{
  "arch": "poolformer",
  "model": "multi-label image tagger",
  "dataset": "drawn branching plants",
  "train_examples": 36250,
  "image_size": 32,
  "crop_scale_min": 1,
  "horizontal_flip": false,
  "translate": 0.12,
  "rotation_deg": 5,
  "norm": "layernorm",
  "norm_position": "pre",
  "hidden_act": "gelu",
  "mlp_ratio": 4,
  "parallel_block": false,
  "inner_norm": false,
  "drop_path": 0.15,
  "patch_size": [2, 2],
  "depths": [3, 6, 6],
  "widths": [96, 192, 384],
  "num_labels": 16,
  "init": "orthogonal",
  "residual_init": "scaled_by_depth",
  "optimizer": "soap",
  "beta2": 0.99,
  "learning_rate": 0.0012,
  "beta1": 0.95,
  "shampoo_beta": 0.99,
  "eps": 1e-08,
  "precondition_frequency": 16,
  "max_precond_dim": 1536,
  "one_sided": false,
  "adamw_lr_other_params": 0.0025,
  "max_grad_norm": 1.0,
  "ema_decay": 0.99,
  "max_steps": 6000,
  "batch_size": 64,
  "epochs": 10.6,
  "lr_schedule": "cosine",
  "final_lr_fraction": 0.1,
  "warmup_steps": 1200,
  "weight_decay": 0.4,
  "adamw_weight_decay_other_params": 0
}
Rows from block 2 of a small multi-label image tagger, named by matrix and row number. Rows with one number belong to one neuron. Each number is 500 + 40 x the weight over its row's rms, rounded and kept within 0 to 999. All counts start at 0. Numbers have three digits each.
After each neuron's rows are labels from the 100 images, of 14976, where the neuron reaches its highest value: "top examples" is what is common among them. Only what is clearly more common there than usual is listed. The data: drawn branching plants.
# fc1: MLP up (model.blocks.2.mlp.fc1.weight, 384x96), inputs 0-47
# fc2: MLP down (model.blocks.2.mlp.fc2.weight, 96x384, transposed), outputs 0-47

fc1.211:609522412527463492490540486519418519486487577531494612447487479525445446503513568532482493509541459459503511595528501522461533527478550523509547
fc2.211:425515526531440543461499582502568456525496462441550454518532489537473491465400480430523529552495582482407525475503535477520543517551533485527544
top examples: three-way forks; spreading

fc1.81:516558413464598510453553497598481474578440503569517499533506537537506541568548542463498519521397468464484528478479532449490530479519534542496549
fc2.81:480510460492422643556411449505466464485480389472563500485452503540535458525434471496534456541590505466496497488530468489504484515528528513459503
top examples: pink blossoms

fc1.158:495557463481547546532464485531548516524491522469503497506527524546460502497495460475403486519503495560499474509532486495536371493510526548518486
fc2.158:476479595471504479451490448418539477530481488486497501405496458459478476481476543500540521509487504482484558597537487508537584526463493506466498
top examples: pink blossoms

fc1.48:531534507493504587437480474526365502520461547520507570536517532521552512566508432467458526530444458450582546469493485486485492433514448489425509
fc2.48:527573516509494507543425496516566461484447493492483401469455499522469526548501540512544478534500513517498551547481539513507493537496539452534468
top examples: pink blossoms; two-way forks; night

fc1.172:507511488565500387466490556472527547428485492493518443574511470568537497553461478465486453483490527483514448521446551460530502534485431471453489
fc2.172:544484498427532386427508452465505490454472536449474501534526514462564545467445498533508465566511469487553541562561451486508523493539521522423477
top examples: white flowers

fc1.8:537667491448530526496576482522449483580400493495549520459439501493487448524509534498486492563475540472482562477542452477535513484534478519462432
fc2.8:439541501525581564548492517473471572463482492519479494522515549522503541514532622504513570503528482537566500564471480444487526457501477545481494
top examples: two-way forks; pink blossoms; spreading

fc1.190:432577523538496467468459527456500544488480493548509477525450445487535561497449432510488543422530588497506517536482512512523545466395488457550492
fc2.190:491484478485538544505502452584595501537549498471467514531575501516422439438534535468538474460485505537464555472528503485494551601508461515520511
top examples: pink blossoms

fc1.376:450457430524495433508467487510539461528447537477476456468510518490489530463486538529471397459485460508564516543493500505473432482510509496503491
fc2.376:516516542453502515491519498488477499495486526572523506482453469467546449518454491495507494494505438564448576497539514570527429445516504521525504
top examples: leaning right

fc1.171:450406414529528438521567573466549481536485483499527548430489535489550503515523522546521444545445504519518539457429516438524456573506488407525440
fc2.171:508545467502477534492437484524556536422500480511480457569478424542454502497526536485490533457475521505492500526563403552535463421507505528536460
top examples: night; white flowers

fc1.90:456544473516515524492543509470476486483522521556510521495494495546481456482519459493445492465556461501552576544507547478569450461518567452527468
fc2.90:535437519514521560448497527537497500535459508490526463473544481512511521428467485519500518521452544591493480492472557530464547481423427478417557
top examples: green leaves; night; wide

fc1.111:505517484479509482474509509517436544451516504500502471469514483537557466560556432469405462528511525494571518581566473525507456441515511460501477
fc2.111:471525512482520461538531440454522481493454454497505370462463463462496515535514568561426565528485465569543523482430559502458490532450505474533440
top examples: two-way forks

fc1.66:489550458458553512492469482394521488536448501534478556538516548468487488508502499551474449488461533518550522564422528495529455507484481488523564
fc2.66:420467575563411471416485541517500554490467506473497473538448482584509514528509617564492493462446497515456482492565513550494515500434479412518483
top examples: autumn leaves; two-way forks

fc1.327:463475464490529427468550537459476482527523529524505454584607466558506501534537571488494471524484499509494571481536439450502506524535481411455482
fc2.327:560480512529501480518454430463535511492591536565491458592376469466495451494526466531507453552468526459589473517414527530540459520482491476508528
top examples: white flowers

fc1.334:526523411461428493451531462533444503490512572487563539416459467499456485511444544485476574531539509514517504508518440478497499520540509561536484
fc2.334:501475492509497437502456468479454507493499534495487537528536513497497447535468481499500522521574504338393490500512522465557534475474475518507595
top examples: three-way forks; thick trunk; spreading

fc1.68:519465467557506537475537479521468482586496589522524451576460458488510556530532453449530499545485515504455521510482493447531513512524529533521524
fc2.68:507510492463446493494460475516534487474526362521416549503586502505514425564513495527531499562531442431455505519550489469480508466504444514558497
top examples: white flowers

fc1.37:569458529541499519490476437483477480550427442497492456538505508511487448450525502542528498509494509453462546516484436514448515554478575495513531
fc2.37:437512492459502501505585530460483540441531467531469557512533475486526512479496435540489502541460519490513483554561537497506517429567451544554498
top examples: spreading

fc1.223:522560562545464459526505499486494467527557496568486524507472388428470502440540437488509528539522511510486509469508521439472515520511489560469484
fc2.223:530469422454541529505523515535442467524516497459485479454521541551496458528464498529465594559484511452409578570521517540470521512485527519564526
top examples: pink blossoms

fc1.261:543515427415472492524468491488448489449493532508541575423489592505507516543422543496469543506555533550536512469494461525513536462504460476487471
fc2.261:477487517556519540460495500520588499501463473508516526440556449437502515504487465435488492507538496448480522541533431523469474507501510511480568
top examples: three-way forks; thick trunk

fc1.20:510490514480509536532479490596416470533506511543504499487467498501455481414523516514522435572502553492460555459483448425435507503524502541512443
fc2.20:567525464457533446514552464433459549484543474473473495535497488466508512547567470526494578489501514497472455628583485502529453483470490480516494
top examples: bare; leaning right

fc1.104:446538460503545382442500475462503478487510426514440480581496527491495479484457530516452490523427439537532453541455546567526517492481546494554538
fc2.104:534472568435548530459587560491442521544513476494537513560477500460454478503568500458462487432497518478499477492544496469488495473455454467541534
top examples: autumn leaves; two-way forks

fc1.43:569449539428412488489498483546476537560548440417482485506453585543508547513539510551459509573500492521548526494530506518506509471522480435571477
fc2.43:447469513550519503485502532463533434452504576560527506503565451384485508501508415495512545553468529513540503464480416569565476548523568469436502
top examples: green leaves

fc1.319:428558523503504417489506446530512433461376508567528554521423477493475553519501458558546506465545459496587494462491464597491422449519487480559510
fc2.319:498557477469474560496493507475470421494513475500458470524566532549523500437494480518445554536463502543616447491482509504501465464450469482507603
top examples: two-way forks; pink blossoms

fc1.118:513528531491566483444512533522464489507529493432473504438505495440451440488510519534423418495556479511517512513520460458451493562478468503542526
fc2.118:493560493575498498542443514451493472477455456479571423444448490455488525525501487443486514518451488488484570470461522505439429485526538468494520
top examples: night; autumn leaves

fc1.236:538486410539552529563492533540521510442473570528441552549522526507462484430525542503461567461493517440416490480556497452457447499424485514540477
fc2.236:437507504460486450454493520495481495526585497461553516586475487515448441468522469562497510541541505480481391498485471474491518455501570515534468
top examples: night

fc1.6:414495509482511497463470490476568496492508448429556554541457502500505422494505505545494508507498517483571563521551532498530475501498548425556503
fc2.6:483469435469419449475525485442530494474531515537486486423609499415529558531574440524470491436525535449489525472486467508438499591527498536473510
top examples: green leaves; drooping

fc1.106:494548455466525475518518480404487583521560460539540545472507488407522515534496451576510521498520489485550492544453511443504496573515515404520498
fc2.106:508541500576484466454504492553517498439494501485494444560499441591499502442477527510430478446486492537412520525524494552479555423491436561517467
top examples: bare

fc1.340:522509492502471507498499591563478524455480512579459490543492483450560531529532479497510519478475542528509406529549455492500504496580558482466530
fc2.340:495460515538602531473505451417516511515483482428583511484492508493450458428430517527484515477531460456503595475449521497557471452425418453493522
top examples: night

fc1.132:499484510457565546511512531519484487548491513486449512515576514523501439452466497515532458572484506529511575480504500516458495564557399511456502
fc2.132:584555451497534541522554428536564578516505553535529471470475506474488540505447482547449493488499532466519539542418485505535458558504469483488524
top examples: white flowers; narrow

fc1.273:501525545503500524481551573462487450551543425554565473493536521469475489482470542565460527527466510468504548460496468523475481488472539486522500
fc2.273:442527484464509483566461485505494509466545466451508460507471502431484457504537446532510495519560470528471442501515513503412458434530487513505447
top examples: two-way forks; wide

fc1.249:478512531498461484537484462536562436491534487462519530407471534553545539476531537443529513553446508534413574484488438543514515492494492490510455
fc2.249:501569464568475545559492551493437565474514491486489483434423464526466485577503498459400451500515497484526444482558546489462515492568502530498503
top examples: spreading

fc1.291:497608519501477540501459481479516466532382506405557482395538502463476499553494522540502516535555562509450572515487456479479528493532550459495424
fc2.291:466455480451467521470470531424441428523420457548485467582502579518568510547507562490513503465437485490453452496536484473467487446486462527451467
top examples: two-way forks; autumn leaves

fc1.32:445510544484574500496468527515514475488461510460536495500536470463425481523496530567522530586426473494540534480480530418494479507513525489506553
fc2.32:530521424501459546505464470409507501482567517564427535505498524527526475470488471527524509464552515512471489475495473560496468468507480498523475
top examples: pink blossoms

fc1.18:526477508447477512433533406512491526542419617513482470442507473491486481423533473481477493510521514506502400543475527532435499516498557441430520
fc2.18:416485532515516478551455522486516476568515456427545527493501455516490501525469553544553475537470495454492509431505493442590427471542585513513533
top examples: three-way forks

fc1.116:482515440569521451441525575470505418503484494529449427492498471571506519547521454468503451478489495489479526441498495465496444432529520482513490
fc2.116:499488443468544583529435396538417489497477575508524529453476544420480419536506478495554482509552480451482508555438494505453520524516452521491575
top examples: white flowers

fc1.80:503553504465479507499498483496483467486497468509521466434528492555503447533466520490384539564507486535502523482503506535481443479452496461501506
fc2.80:501544466515576426516474483529531457551511487568548473477505463467481485516478549487526565550569504493467444504508495517487549504578544537538446
top examples: two-way forks; leaning left

fc1.102:563538503481498650489526480548499440512511533432469488516461452514444461482471449478546486507454493410473551468447533484498482467479513472517536
fc2.102:508514467527516550498449501418469523437508494514567506468530415493536566469500482522456489503492490576478466489488534538582476518384477531521557
top examples: night

fc1.237:544561507476505531450552435540480492507527478523525536436548485535456492484513398491466516505525480521480444493479559511460561496509540582516490
fc2.237:462477461554452454510407489495485536501525514563469506545499463482571484487500546541437551558490541444547447497573478478514474515420523568490557
top examples: thick trunk; drooping

fc1.317:470472537483465450533462538495458510454543514427511512480471524533481498539563425608564528518570552537525553481524509497499450542442522505523477
fc2.317:511527465458489545528533495538500479535451451511492516396523500474515515488526534486512467488452488482421423532460448435465484464571472439471475
top examples: two-way forks; wide; autumn leaves

fc1.216:573487405570461499493456524496578511597492483518468429440479479536501553528503580514452521550547494461558515565433499491531524499475487431443494
fc2.216:527484549493509529467513467569468452443410491521500505423496510464490464454419477574509496490407511542497501539548423569540494450548508529518538
top examples: thick trunk; night; green leaves

fc1.207:460474507522561501432459433539484475570464479473472435579522423500511528516479455559525453502454474509514592521421458447557506541443560508499565
fc2.207:513461475459455499497509541537542490534498512547458587460522552518473471457530513426541531439525551411463497471539551501469494477500495457497505
top examples: spreading

fc1.44:489522556473493460484616494445471525539543473501491554491458569491523552531530505493416463479540489486420505496442463462475481490542533456431479
fc2.44:519561431458538532496455449494521512448460494527608451495471465515519446487502550479488547523439511549513526494533513502533586485535517463517526
top examples: bare